config.yaml
image_size: 40
color_jitter: 0.2
targets: ["outline"]
activation: "elu"
kernel_size: 3
residual_scale: 0.1
loss: "cross_entropy"
init: "torch_default"
eps: 1e-08
precondition_frequency: 25
one_sided: false
final_lr_fraction: 0
Rows from block 9, named by matrix and row number. Rows with one number belong to one channel. Each number is 128 + 32 x the weight over its row's rms, rounded and kept within 0 to 255. All counts start at 0. Numbers have three digits each. After the name is the row's rms in percent of the matrix's.
# convs0: first 3x3 conv (model.blocks.9.convs.0.weight, 128x128x3x3, standardized in use), inputs 108-119, a 3x3 kernel for each
# convs1: second 3x3 conv (model.blocks.9.convs.1.weight, 128x128x3x3, standardized in use, transposed), outputs 108-119, a 3x3 kernel for each
convs0.51 103:122131134112170130133131127104153127133166134102102112104138096106121098035145186178113164131079132162155164118142075118125087100127083087107124131075175121126141131107079088138142105176107129143134127132154122094091115148111092144153129129122187106075095132131117113175090192155111142122097114168085147192137109138153114128
convs0.52 096:135153106082120114134068151126188121124106154132142145131163190110173166128107110199102122143156121122090124109082120123079134141091192152122082160115155072143138165120158085140121117163049127128116198107126138194110124129124116106126144120154157111097104090123148202207127111124132153136138186169113160115118136108121123096
convs0.53 093:120124131090135133154107100155104138176122123167132120099115143124152166076159132099067131087105124101117120103113204140109090202107074026091199092121163086110133147126089067169146049146164119072109103172127125161203144109166129141168126150095064164079152108134234154092166117126138162111130180112146092138126097163058128170
convs0.54 093:101135129180171131100160119091157160147098129123172072118122164149192120177141134118095131118115193099109115048112137086089083113129114115151115131118078145098063125166124157114151135154192163157128115161164142152159111103132120132134108095131203189148164174137022099159077096137129141164137126139162144127117144172116123178
convs0.55 104:125138166136093155137131134087125140115158163095112184130076140076125161127158154178094171198082175186099143174102205126128106169144108159167162160164145128130144109127116146155155107154108166103146144091137193110208083167129147172117147157095034082059059081055118108159137106162121163135127156167145126117149147109114076061
convs0.56 101:163134110101141094118138120112137085139145118183084136120092087146061141033150195146135135158116155077134148099138222155148056141185075118062120084051114062167196111141102161099097170124166112155128170151096153147050114141110127145093146114124157145132098061116116114090097151169133145172152137112111095178085157165161119154
convs0.57 099:111114144087114081124152168117054151142157115123148100142148114121176086108153128077107099168149126118111058130129165116084099112057156145078086132125181080132123109125136126119134097081107133098154145138107179080183136107147119091160147079125075155124129169160111150137115167104150088092106154136147103142143149188130093108
convs0.58 097:142172195122115141194125113134212169170087073130145111217187075077090114171090121194119100146201145106131124162193175109087151146116154138154105133165101077124142180127162074116137148162102131071161159149127118099139087145099128128125129104138141150032107113108167091143094131093097170149087086154127146149149092180122119129
convs0.59 090:144140105116111163137181120122155097107132131133129150104135128179107088151146165125098121075104102142103138151151163151133096112172080129127106145117165128157105168109131160110144112124130108160201073149121162136128139112138134119126127155132138148151101165110089072167083119127120084133151178175078115151153179178095098114
convs0.60 098:135133118115093129108088113176086162073125131144107132129129090140128074157132117149136087150146149128127108120240096149124132126108102133115121058107125103107112148157108125172152135098138138127071111135141144140155102135114122110125125113180164065199119069144209153096131134148128149146117176106129150201089155139188153163
convs0.61 086:123171133091149147156104113126115129163123165121134130165142151109101098105140084115149158094123152150109106110136153083094114156135077074218107098121153106116096111059097186111137107093103121077141108093151121126185109156108144142123140117100067121107077139134077152162198126170165142079120188134134157178176182105087065137
convs0.62 101:121190147162143112171099123113157154117144141108115087107042108092104133068073153152143148155103157104122128177168138158126110168062125165113194121131086106159136089143164094128202124166113125115142138101113058139142108104151113163090140116121116111080165116114116066117165151109118102118162104151123104082131092082187114124
convs0.63 106:150139144127115196145137143100121137139084131083185140113137178132174104161106149125130138142155103150139136180173120075102170122122149080105173209099104080151139145134090158127139113069141092133095125122169146111160125096142102174163164119135154151093178078059228082096115129168115158085104133159064093158068157160129185102
convs0.64 104:160130180144150152081081154144118098156176086131117069152080130116087150180139144120143135107176140151175082152073169167057183097133128149113130168130135131121170092107153099182124071123114135194086116099125181125057149124090153135109113146125093084195095109254062104192116156127139112165130142121159113095168124166114106122
convs0.65 093:139094117143139106100137126118088120119152127101084180147081166133108155172134140174118082140087082180106128117092148158129122082113217110128095131142125180091047090140161083140145119152141123181141128154120111100210134110109158124159122134143157157142097218133114124199127094174148123179124116122196108141122153145137145101
convs0.66 093:121123121109119139149164187071122134152109112091136135171103153145121148068105186124072126108090094132143140139138140192120191083071147085147116179142135165142200109169111123092107130148146063101071117142160143142126092116121116144121138117161146205136119092110110128066193158146113154108109115128100120096126138128147133097
convs0.67 121:124101139130056153152155178154103146143186134141124111139110143140169102107092075125142170080155093111146073093116071161169129152129124122111200130104139157099120111146141099150168086113116164147109061172120071161148124118159159126107125110138165139102176140099125053114132167090101143117145146050128100160106151150113163109
convs0.68 093:119134112170145112139122120148170108151157153125148142189104165045160073102098150125143118111158141141122128185182092094138130163102141060114211118101150176134138154197098101088140123067129129167165096070148105122122134107096146123154150138107109067174189073153055112072150116112119111204134103130113104073134145201170165072
convs0.69 101:115153142144159147149135102089124133081130109136129141168123055176148152131185131152109147120129097137167144102077198133156157111118106073108127102117121146204095150139121079096132090145136155086152144106113139087139169121134114121142147127131182184183148151093115160118152138081149158111074162164137122110107096128165089155
convs0.70 094:147165134157131168118143162140114150097140118125154162139149114094131112137113147198082121112158150103192108136222097059131139104166124132096141133168075098154127135145122129052129142154121092083136115148141159136106166111086150160156167112157158084102075083119094172156062124147154146083149069157055167137167110100125122100
convs0.71 093:158098125155134144133157159166078142103088172140113122148158168123151160187099158214097140160138176127126055075144097102161182172172128156123109090156153106112080141121139143128082169144146161129160134081132138171098126117127155137151101112146126133144121156183091083104125122137122129120141149173174135087155078168079126151
convs0.72 096:194125085134135116136131118170142102158136162150080132189160097185119131140150090108090150098123179156112122096139132082116136117167120179149137093092093131182101146117108135116081098117130124109146187111089169129111175135148131161137158100082113189190046135166042125174124140101146158109124147108090098154112124173075073201
convs0.73 086:137153115098171091108111141133141099148087120147171112131158109159155093179130144141114141136091142097162067110134135118160128157140141119140124140080098136132136173126189092115128132099074142135100111152131148101156147165115116096108116129132113167124108109108148142095108131089150119149103125164140138117082107134139150144
convs0.74 099:134138150131144071166100122115192131066145100129137109108113133115138114188096114140099194175092137122130117118116123166141095133155148195166130139082207113152127107148090167053086115141141108115080106079122094129113132127094149148107136134102035187225098093192121150167135109124168086119147146132150140104114127137121112081
convs0.75 098:188135081103129151180059111148190102122096154168129129097122175110083136152141106185107112118106144158098105103098170080115116131108117176115107153127103149109142192179194107119101108125148146113161113088049126143082127153099141147141135147121132166093138138134084164084113133140135133131129144128102173081160108103098106118
convs0.76 097:117095156140131144179156149166129108125080144084157101130089102138183162122094161126091116072087114129105153173144143102122087111066130096159087186085130176169103167114107153092136157188120101126121099110178153128128123150158146134127098135102176132114107132182055088175165124140100120093141135144116112108178143107080130141
convs0.77 110:103099148145117100112133083138155070152142098156149130117094149184095107143055063202170146189142065143166087177108060158117087117080128095136174097085142133094119125146085133125135150126123120171097089154115121139104118119128133148110111115109212054063198077109107058226096123136094098126155095097130129141122192098070164142
convs0.78 095:162128184125154145125116126167110132088135144133138099121168182073118077116105118167109119106166120124140147123194146080092132112073135103169143079158079159130124120097085128170168097151108102112121084106163145137105128135150167117126076156131061147113113074087168159165146123106072153101153099124107172088204070141050137164
convs0.79 097:129111103160129102133089128118129104120138132150147148145139118119105157118126160124160088146213092122177138139163119138185181163123138132180061172187104108118167133113114130088125099133118107139158132173168075091153093139093126145120155137117182003147113075157129154132057096154106110169096110163133123168155108086156070139
convs1.51 102:097088173144184238061180177162161156158090125136127134142152141131148166131177132121097125093153131081161105116103145121134123153128167137135185146099170131148138104167120089180087079147106173080131127212140177128109190094121192104168156063067103177174128178145148160139168149156114081072093189145168167102144060094119120102
convs1.52 091:144159109131139127159102130141151135130167130126125118142116110111117133120136107121147069131165161154200107090181121088114142110134113147111073137147102105165141107126108104153136105174196127098111113071125232118126172166158106220132126079132120109089151112126193159164141175164111169163125122140149164095119089155092091132
convs1.53 113:131111046099137075104169140133071089136085101128169148176139174139161115169129156066071140119111118160180169125163141140151077135121091091185086158119206111154154174156126154152083176155119187089182195037104124177133123099093183141076154159108176129061160141160148143168169160122143172150087112147120126141149158122091117148
convs1.54 103:116116148119117181042108107142160165146182127094046139138131106105089105133139109106216139140164155125149091137111120123152148140129159087193141169188187152127116188123106113133157124087142145103116145154160061159098075180093147123094114109098107144139166109151163086047112143105145109108128069097125141116161123139093126107
convs1.55 118:091069151121042145098124137129170107154122126144136086119131158101132153101139147089145141128121102119106158097148065104126162157137154179150065204115104086098130099167142107086136118155144140111201113140174096229155127149173197190170149085157106044102104095149121088108127138111074139142147133144140167088118154101155161155
convs1.56 103:133126143122133117169144117165185110110146111168146146139142105134162146158149175133136109095102152087060069145085103108113140094141151136127151100088118136104193120163074146160158084172101138073199170138156157132146113153119105095118138158103164104158120174138070114144116059098112079123086123123191144123121090096067095116
convs1.57 089:170167157121181146077117141129109116166110160116134058127136160140125161093183092101060211091115118064159207133185123098172124113150104149192093153157138079073167134054178128123195120136104103106105153117142090255135203120154142127137135145144127108099125157164177112127158201115105117138160184114128119100177143085098161118
convs1.58 085:134201211158139128098132164123168130076158118109109164124094109160123120125089182105112123107119174173185141172082148160150093118081086163085099215158085167118075138119127116094110138161112197099103110132118089146121056095130099160108150147149179102176134176133169104128110128143166123113065096136115131124201129156103152138
convs1.59 094:091171118124113196143125143154115140108119182135087104110144148143115121109130133086195089096128235103131108078123093207122133136127151114183200195167109093172140082164157196073101100145164123096195113132157107117156100129160123115168077151086127133166125070075083102018104069140088131132084107126133130131162163144104133126
convs1.60 092:150093118119118137113136090038168148111118184153117114140180143136166112133120133169164132177131108136149183128104147128113090130117086154135087153138135119127153184069130119171127118067173137111147158117119169170129076157108061099193112182122141108110127115153156149094103052108072208109066066190135146163137180172162102164
convs1.61 101:139152103125156060107162182071070124128112106101119120141142118199135094130189104127136078128116148120148113108131153173154175129165125172109126152113099109129085111120092114148160130107120130132133107102153154083151202136125175129110099125190119090070127093137172132199114181091109188151130096164131079081159152116106157167
convs1.62 102:191098163155142046088137039096119128080104110180113141154089153126119145142128181118125133095127120133097131099115134085143160102147147084186139139129065108069146119130078107083107114163136129165148144070130125116137146126111099104157141138144141139128110121124111182158111104112103147079104080123156092137085124082120132145
convs1.63 095:157076157110081119125163132051130135128187143111108202162131158118151067153103098181129137245165118193128064115113086092120172142106114149145164061157127140135132134177157138115112052090126098143128194081121134089159122159149155067127090120135141141124196134116136133147110182153051102114197084150142179161113143132151076147
convs1.64 111:104104154072081144145045228140087136171111142178193145131120130143084121135100125117122114138191121128145113157198100121112103114108124045120079116133156155131187108156094119141081111126105141190124144101111226083095083210054122137082168125109131177126142162132090147118155088147164100178207090128115121157193158152211096108
convs1.65 095:138114103126209107110070122121192085157130106159193129145103118118096131146081131084093156085126167195115055110128165120126099129173156132110156134108126131150116179108139110098094168124148056101162155149162124131125084093133096133209205111152078059112136104150113120072160164124145064116149148171152169119108133091094174074
convs1.66 117:100183152063142112142128153184149143133145151094089154155110131131125114130119149067133135141177091115182102133160104109052123159114138207110129143145103132099082151141119093083115082165145121147135166123172118070201155087157129171193117100105049123115068054067095053118141176097087113149133126143221125093171095104117184181
convs1.67 091:158105186083000147161166148139132135120094103127130109142116096147136117161149139092133096136082120069076139094087173135134104119157113104095153104138164172124189142141154125156161142163141129158106136098131192036108175097129193052163149081157131167126093154087121122196171129168116187151191175177122129110142124089117098136
convs1.68 086:152138079084132123135095116124123127138166109131096098127108125160101088146097086118096136146153123127091145165139079156129156170108066131132076146115071177101117135080187115126120117133118046149116102043092135130141172124137137075135119132112134085152145117124093163163136117169178139086184142133122117157159090111121099187
convs1.69 104:120095216142101186190129122116123127132088174147159113114110129115094144092124137147107135203137129095209131103147119097147098123131131150140093090148120126135106182124145103170124102186177130111137099158147079115092108174113124144134145122083143120131126146130126165129052169072156126191126186111137140161124115086137164127
convs1.70 090:083136181114099138147150102081122125126078142080141154118086108115127157138126103215130102103071158047209118163106085156107180115069150150112138075167130166145108164086109113039108152120108042208117076153122141029081096249075127149173087087019131104133189099105200129071120063212153112135088077117157169087113121172115170127
convs1.71 088:155111181125000066154148083113091098113179098135144122157109107149139157121095116139166150091140089089128136125144142111098154109098151112135087100115148139164106155125167156102115141074167135109099110195046081173142124117118135074165128136156116144124167102112128115141149114144161130104188158137127142141176151152140123117
convs1.72 102:154168095128179079207108140118158124148178096073116096096110138111122124110156121151162094159122113187106104116117109218145105089130163118152151063179148176160136127129138110141107097160123156163101100076132044080133110146154140077078080126099120148033155195147221148205107109163118165156067167103151125132126136142130114143
convs1.73 094:063089154151177044081141113167156171168129149137135109146086130100128172125123160207161115086160101145108082113078127117080143208158125148130177146106136135100065109112164104155090150048127155128103162175108118074238053151089144087119077183147044113120099143126145086127128109122192163113122105089154142147119109156131141102
convs1.74 100:113067123096069141147137118134127103122156082156105191124090119148099105121162101104102134111102134068138158165129096182146091071145046098101107122083138166188178115100162097124138095093123109081131115148122234155186119112066131123194153135150128077107127120121140101132111150136191145088116126184115131093139145144091154094
convs1.75 081:096203157126138171144130160144069089130097128134146119131115121149142107119149120098136104138120150131228109127152192125170178122160131120053114135114171169138133119142116136129090200212205231178105123134141092119121084117164143113072110107058167158173132118125119144151069141156125158068180154141161126069115147206096135128
convs1.76 095:065136147110123135103110108193193187101164079093095106124108102117124097123152109127152121116152112139144100111080155143141100110171090135132172147103141082109082150157107148128122133081153129154155035123161152132142176121136053043214093036117122135128186138125090053072182096188163094104105097082074182080138095100139127140
convs1.77 114:157129153133174090124086137206133189141109113134110095119186143129081111119109108099154123109145116108116103136116105131141123176092118158105139150115136106158085134132140102142177110182136127128186188110151199154160189121099115149063163137119109144165090133159112156166131205134161134190211133158081204158065119108087118091
convs1.78 095:123179099125113127127083123127178143110093136110124098135121138111091109129080114119142124156112105097109101120175119125131151118174188118142077091141060122074166111171108112105174150082115080180167096172144065060175168230161109097142029141118098062150091113089200130174100071134084160041172127123096144127173105169078104114
convs1.79 110:112161106102164151188214171112095098084068067094122104073113140113079119144129078176171188154127152145105123145127113136136128108134111118138141094101161151166127166117120123077102095141094115142181141136101089093118122116192159142173148101135127079107093126124170165104114078070108095124088103157116144195121111141152154164